config = dict(
    encoder_arch='shufflenet_v2',
    train_examples=36250,
    image_size=64,
    crop_scale_min=1,
    encoder_norm='batchnorm',
    encoder_depths=[4, 7, 4],
    encoder_kernel_size=5,
    decoder_activation='elu',
    decoder_widths=[64, 128, 128, 128],
    residual_init='zero_last',
    optimizer='muon',
    learning_rate=0.0022,
    batch_size=128,
    weight_decay=0.1,
    adamw_weight_decay_other_params=0,
)
Rows from block 3 of the encoder, named by matrix and row number. Rows with one number belong to one channel. Each number is 128 + 24 x the weight over its row's rms, rounded and kept within 0 to 255. All counts start at 0. Numbers have three digits each. After the name is the row's rms in percent of the matrix's.
# p10: first pointwise conv (encoder.blocks.3.p1.0.weight, 80x80x1x1), inputs 0-79
# p20: second pointwise conv (encoder.blocks.3.p2.0.weight, 80x80x1x1, transposed), outputs 0-79
p10.3 113:130134128091096125133130104109093133123057125129126126130124140097150129108100127116124057130147113070134128135118127094127133150023120124126101129129130148124071126124133128095062129129130145133118122127125111128124141117125128125131127111
p20.3 170:127122110110135115133130095143134119148165117194133128136124126083128125127144131096144122127121201128152128118127131126104174127129130156136125145096128116228128126101139127132170141164128129135128125131132211131129129120124128088126127131
p10.4 090:114127124084131128127114130138099127127112128120129137135128129127149117130112112186124147092126128000146131100130128093139204127110124125127128093144151096135167130149128123127125128184135087126124138128127135128117118128123139127128127147
p20.4 068:127128128123125127132131131088131129125131104015128119109129130130115119164127128134132092134129126131125130129117101129067135116129130115097151132129173136081165112123129132117129094126129072136125130109111134132126121114104130124137117034
p10.13 058:125107118121106120121116130131121128124097127129120105125126101135136149143130127124128097171104121130128112107109120125128126099129129129134117132128122119128125127127128128134116099129127131182123136130172150133144104089097255129164135131
p20.13 053:114125124135128128113075125127123127116130153128120121125118128189117108128127133127122128134140113127118112132127111125166128129128108123128135124107091094125156102114131124138124124169102126117132122244128128145058097064078123129127124159
p10.14 069:120127129134139129110129084125134128123111127130135106141224062127158162128128132127128022131168121131108120102132138130129078131121142155116130134130130173135130107126120115126125127123126112139134135131124145108132129129130138132197139127
p20.14 102:120165196128060128130145124127127151126133077130125129128063133151134128130127132126127125109121128128131128093129137122119128127145131148134130155064199128129112133109131126141131133136164125128132173134129083133128136127118140129129217128
p10.15 078:128130214125131133115127122107076122121180133129118105063117121200193122138125129130129195126127138128132145120149127117131127121206136143129122127120136135119117130163124128126128121129127137127129128142134143127101134118094141126138127167
p20.15 104:131122127125157125135153130101176128130121117129128133131127157133217125128118121117145132133131125139119125132132124128129157128136158142127125132130146129131127156128129180142128119130127149127255144131128146126138157128194128113127126139
p10.16 092:131187121112106166129120132137135187134129107067137128111084108129125140130127136124129133049128129136165135128128169150125119139128091128119131163119104128132144179151127157126156132128098173125129148126159203131127130104126124143138121110
p20.16 086:121128079129129129122129127126044127147135117128128143124128126111123132169144129100131117121126119119125124113032134128122115088126161111127119137102104153103131119125139131128124113127122158115159126130128110203125205128131146113163151127
p10.19 071:122158132163096104120130145143128123106176055123128146155128123134119076128141120118127126069131130175218150134144125122107115192145103128141123130126128129130102104128123132114125137131138134165126126128132118128080146128130134180126141116
p20.19 052:130060156132130107169129121132166127139145102135128127137129120209154105126131132114128134143134132109125145134132115127199104134097127144138127063120128126113127147131071128115109126128145122103133117097102158169187127113127130144123130168
p10.20 093:182168127131152127135104126120128128101116125128112126108127125128131040127127130155142121133224127138125128140130131128131129120106161134128127099121106129149128126178121130127119117130125125108121143079142097132116103081133108154083067118
p20.20 186:130129143131137128126125125128126129120119128125130131132097128255130129128131129116130080108137121129128128108126128126130129124127123121126130129134127181126131092119124126133129062126129142123119126143084134128126128098125128144163128128
p10.21 084:125127129129109128130130104125127129099100130142135152126128130096127079128092130136133069131130128125128130155132097111119077130127129121109107125179129129121125110129118128129119137130126127189129128131123125128239112083121141124205152106
p20.21 068:131087130127118129117127132133208128131129063122131129166164124143127136130132128126169088168137125110163121106159128098136165204126136124116174130126126172128126130131111140129115134135116126120204158121127128128138112118114126149095128141
p10.22 081:133123127131121128123122128149127128123118129129131132127132127153130131129187123129109128113115139133130123122121062138168070164158130135120082104084115125130100123190110101137131072130122147105129130167130189109063189125123128129125136133
p20.22 134:000128129125147126125083133129129129160130144133131135127156171128128124124120128131103131126125133131128128081080126219124098126128129130135130125128126115126128128138163127100113129108172120110082122131120127130137120129129126124122125131
p10.28 070:116135132128082131127099109113130145121129165128151107098213124094147073127128130138126127125135151126113128115128128129112148124125131134126120120129126207136121137143103135133130099116127090153057124099119127127128091130098122142149204122
p20.28 097:128125128112130182133112125134157185140126140069129130127097132139120124119080128137110052084094124114130103135123128138136127147097129168050124134128127132131131139186120125120127086142128128130120127130134127163128124139086128140082131150
p10.32 072:127124121130117129129125128127118119090133115159154139127104140092129128111037080126136123141138125083126115126136111124127112127127134130121128127128132131134118099130114128138126170071139124078143128123131165134128138009126134129159108128
p20.32 088:124136121136108136125128131206133135128123141174128128130105108139127130130132136104126166145138133107094170135128163123125093131119130079128140126096125130190112128126129132129128134128128117141126125132128129128247130143118133180145156158
p10.34 076:125124094109079127119129125127055133138134131127139136136160129123233140096123128129128122142123112075127126125117129128088127131065128126139130144128131150105196122132116091128131148128133136117104127163130115128126130118125124133156129075
p20.34 084:130119128184142134130119126128128120124099129127130129129105129130127163128131137135118139124128122128188117099080099150114127038133130127128127126130185126112136128144088130129118131016133144116132142163129079126113130124131129116115140125
p10.35 109:133126147138128141128133095130131129111127128126045131135122128120124125113126125148139127113127128109157136133122128107125119125102129125121129000145094130127123129072128127139130102128146125107145102132125125127112129152129128150133122076
p20.35 069:126134116123171135183130158072126127124128126154128161156132119130117134146152128039137165140129124148126182099124064155124123128156124134145135112119094153127123129126116135114098129125133143128123120128148127115131114220133140133144128128
p10.36 063:139116090139128133149131125131138121130105124124120166119030128195176144129139135137143134133216147126124128127119131130125100121127135103135179132139147127129137118128140114139107128099128127103132126073130139126130141071095104128134103128
p20.36 052:112091138119150156136127114129121130128114127105129117137132140128131102105030128129137098130106124161126107115131128125122167120117131141128123138120129130124127104159129136130125062128138117129132210150128050112125150164128130190122129125
p10.37 074:130125131118119129114130130118129129128129148125124123117128131120130099094133119129131110181108128135114072124169114216118103160128127126064122107126119151127131136159094128129127173058095128084137118126130171138094129113128171168121120128
p20.37 068:119134135123138165125126130131119229172131127153127127135159166133168131129123122126119135126126133145138128127133205125136137140188126076134133129143126132130128125138123128128126102141083191138128155089142172129140127143131128154130098102
p10.38 169:134130172128120126125129127128123131128108166071126128117175128140128121125136183135127142156125127255129135129128129137128123122131129128054130126106127128132127099128129129129159130129128185106128127114128129144113115136131128123128129120
p20.38 200:131128126128107127129127128131126136128129139130130125126142124094135128161127139126127127146129129130127129128132136130163136129129000160131128133125180128141127118120127128124136125128125108136121129128129162127130121128127104127129156128
p10.40 113:139151122178101117125127110129098112096116130126156127000125113170128132129143125105130117123175116121108128136155129126114155114127142125120123126133121121121127125144115127128122133129125114093131131161159118129124128068133132128136104116
p20.40 085:128115012132131128113127127127127114072125131128117126127123112123112128127126138132111130041119133126130126129123115119126137128123120045106090104114111127138132129140124126124122111152129097104128117129120115137097062130114140148129123145
p10.43 082:144130151105128163130145093105133136106110114128127128138130092180119149112140132115128141123131129126125130129130159130077092126036127128132150113128123111129092128140127113110109123128123118044181091126125136128117064114121114135088131103
p20.43 069:084128129192136128137128132137083126128136124137123128137128133129129124128127131127120133239120126141124132126136128130128128063140123118091132105133139144131115124130131144072124028132122127140122129119148124126130147148139140124094122163
p10.45 109:127113127118126139128130138180129128128120130129129161128041126120115126132125128130134117125151101129128134129121131127133016115129134137132133096123079124128131126128126141129128133119160128054215111123121122132128129130159138125130120128
p20.45 169:119126129129119128127135127106132125105131128133128122179238107134131183130128128114128129106128127136136128130130129127129129124127128127128137126133139135129004127113127110124113128130146126127128126113043121126126146145128127138157122129
p10.47 119:147141128126130127112116054158129121117121128125160135108130118128148134132136125127126124109119125122125135131119145128133000126119126122128094125124125126125114148103129133110125084132128128097126131166128154120098155115125129131183122128
p20.47 106:130127195133126149126142140133138128128127143128129134122048131126131125130124125128084141126101114102120128132131130135128127113147128064119141122154124045122155130129094131126126129139203127129128123111127127039119131129127125166129129130
p10.48 101:125121140148123115132128136130130143027122162146127129134128129179130150129132221127118130131125135124128143126128127130126117194131113082174124128124131101138125095164127124090128127122131060117133130122124156095137133125137128127120127114
p20.48 080:138072125111112136127126128114156127126132126131128106122128126128130129152099122125133129128118118128128152117122149140114129128127133128125117119128134127127129129123120128123126120139129000129073130136085110127131127140132089127174129104
p10.49 070:140130124118126120126074122125118167131123120128143126124131132171119117133145126141129049129165161128132124125079141127135133124068137129129127199038130117094131128129108128126089121077101121127124138118127152134104110092126139141127125123
p20.49 067:125128125127134126093131130118128123136079120126133137136120097123131098128123137108133127129087135108126112095146080117131125109097106096076097127132127117131132129160128244141140129129120127129131130162145145126122064125136129092125186162
p10.51 206:123150051131127127064128128128137128118131124083130127128127127144129130125128003126127126128129129175125137130128128147126126128122128126129132125128131131132121128125129127129124131120126203125127128142129128217128136140118128129129125107
p20.51 131:128127124125129087120129127145126131123125116128129130124128126129134130121124073127125126128127127138132131133118127131114126130128127124125131127133128130124130077129120136118108128121129188111160121128130134128128126129130255127127142132
p10.52 075:127116120142132141138127125188124125134124119124184131101127127125120129127140070128123139130076097106191128176131132098133126129161120109154130132127123131126139129133128124121127124125164127014166146150128167121124129131146131144134128094
p20.52 095:137118173121129141148109125152102112141128125130124095087114109126119131129129130131084124129113128113001115034074131126122130132132129146135152116141154121125126132160117116103124123111128121128122127129159131128128129129122130104128122092
p10.53 048:104127130112163139137158143178147131119136198130118118120098124125150119131093127133122120131131126130122125088128125109129105119134107124124136097124122098127128128238130125129125130124124124108129058128135131120137090108122164195130094126
p20.53 057:127126121188118133113128128127113042127133130123033133122125108166128127131113125129159139131132118129126129136129107129120126133128122121126134128115154147128121161076134103099147126130128133151128130129162117235140127123127125120119112148
p10.54 098:117150125121132128149107128122136126128128133129061130089104142128129128127135110189124122130093121100111132113133128116154123130129129124131128104112108149132091128127126122124105130128117127129127086128126132142000128128127139129113126110
p20.54 057:126149110125093154086172133134205118129130113118118122109164112120191125140113140142125062131130127213093078129115124152129108132116145131098116130127125127128127131131125125113159126150131137131145088127128126141130122138122139148073130156
p10.57 098:128126123145126125125121128126116131126121123126133134090125097128111057126127125127119122189128192132127124131113118134129078111126128176131091130106135124127113145123128136127131134125134070179113125135120118105099050127056110122160106102
p20.57 072:129109195119121127129127129130122134129131127127126125189125124112036115135095128131120105124121132133252099130134121126112144099133136128109140127074139135136129125130116132117123122129127132127133165139135128119178117121137128132112136113
p10.58 067:133128073129109172126161114209130128127121175128127129126163135122147068125125123160157126128139126128072124135105157117129109096126132161127127122120125193125129134126126147124135137131126125090128104127131119127131156101123134154210122130
p20.58 054:133126123043130144127113130116118126134081133109120130177107124156138058127117131142098054118134134183128128127125194135112124127124129127145128126128128136127123128213136127134125135146090133146139149148116119116125147126134127134144128140
p10.60 077:134146175126133124161128125108130130125142088127123149108130114155126105133119174126131164128203138198143245129127143128114123154120159129128125116130138137131123098126151121135126132127126112119116148130157125128083117128121128103110099128
p20.60 097:130127130120127139127129135173126129130131129180133130055128122126125151079140129129128207128124104120127144125110127124144128108133007125131145131130127119129066128127124106135159125130130142142148130149099152125105131128117130124151124135
p10.61 059:152122132125151121131128010129138139128135127130103135128129130128122127148134141116100128134129147133137129124127079102143055133152140139120110142095142129133094128137120122128133097126113110131137131148136143132042165125132122133122134064
p20.61 080:127131128169127128103149113128125127128139146113121131127125126142078128128071131160122141123115152132125082117130167161117128126130126106144129137128127128121127128123255129160121118124130129147127134127127178100127125105145129128137142129
p10.65 097:124067127164124131129169158128132129127105133128133126133127094129118161130129127128121128129100128122138141111152055126127067117096103126126130091122084123128128102127128122120177149133113129091193107097113204129168127127139134103130128141
p20.65 063:200131115133140127126131109132129121127131106126144126133134125143123123127117133075129133127154123213126127134128117125147128068215127136128055120125128152145179127088127125146133132128126133144123103141125128124129128128069131120153131136
p10.69 075:119134086130143110127113129127113167142125127130184129125128142129130137122130117128129159123114131127107079129126129127128130125130131129125141135079163131129220129076128113097126125123055132179126154117151175136083137119136129126140188131
p20.69 073:127072119128133129112105117128092170128102127100127132119135129112131109118130121085133095128125126130089099081130128149098121129127128093124131087133133115122143132128135132139129116126128092127129130133124113130134049126057121122082221128
p10.70 064:128124157110124131128138145133128127137118135149112153122092091137124071056128122127158126134129128129109133117127129135071121134130124125128121127095133031124130147159094128120110126128127125098140145151132168122128133134127127122124127226
p20.70 078:113128125148129088128123128135122139135136101164129128115126110126141128130166135121121141131130126093129135124126123095128099041128128130091094063132091127118136201136127117127130128091126145116131022121131133130130131128105143144127130140
p10.71 092:127130131129077128129109131129131125125094124128093127131159128115129203135136127115133064133131129076129095122124165124157130142091119126131124118118131125126059128126109144102070105129122128161113127138225126130123127127129137147111130128
p20.71 095:129123124130142127138130128165136103114135000128129155128123128153130218129129129129129121125126150122118129114132127131091128126126128128108127110147140149139127148128131106127127128129190128128133127121127135124123121195159129129126130120
p10.74 066:135128126128118133128129193139126132116129141140112108104111094135130135126125131126124132128128128083089127083236121128138134126134131120123143097104119131147127124140087138122120064116111182170134064121130129123094091129125125124128145140
p20.74 065:203128135101145128128126126129122175140109127132126131128129123126107124124129104123215135146107126144139119115139131127130133153177129128124120160142120128069163135128124125168137128133061116109128128161140123144120127127124090128128164051
p10.77 062:122122115130147120128128147121175113106122130130123144118113128167122134052147126138132129133175153205140174137137144123060139119123104128130128123136139128152173130153150070088130133108130125121122131156132119127121144133127125119119082188
p20.77 062:205127126102136079023125103153137135122135129094123120194126126126142121125134140123141132124144132137157124132131131134141142125117063145167123131116127133127125128088142128135129128171131154186128120134163126125142125119144126130142126148
p10.79 084:122124127034116168129126058129127133130127128116110129131144129127139158128127086151132128121112127123081122133142122188128123155127124123128138074099130095125129131133125139129170128204117128159113130131122124127156116117130129127065126129
p20.79 041:121134140114158129160154151146122108141158167141131139130116130129125129131129127184133149100119138112128125093172140136125156128137142129168127132126138128110134134147128115157138137161129236156101166135131133132136131111133144209114085100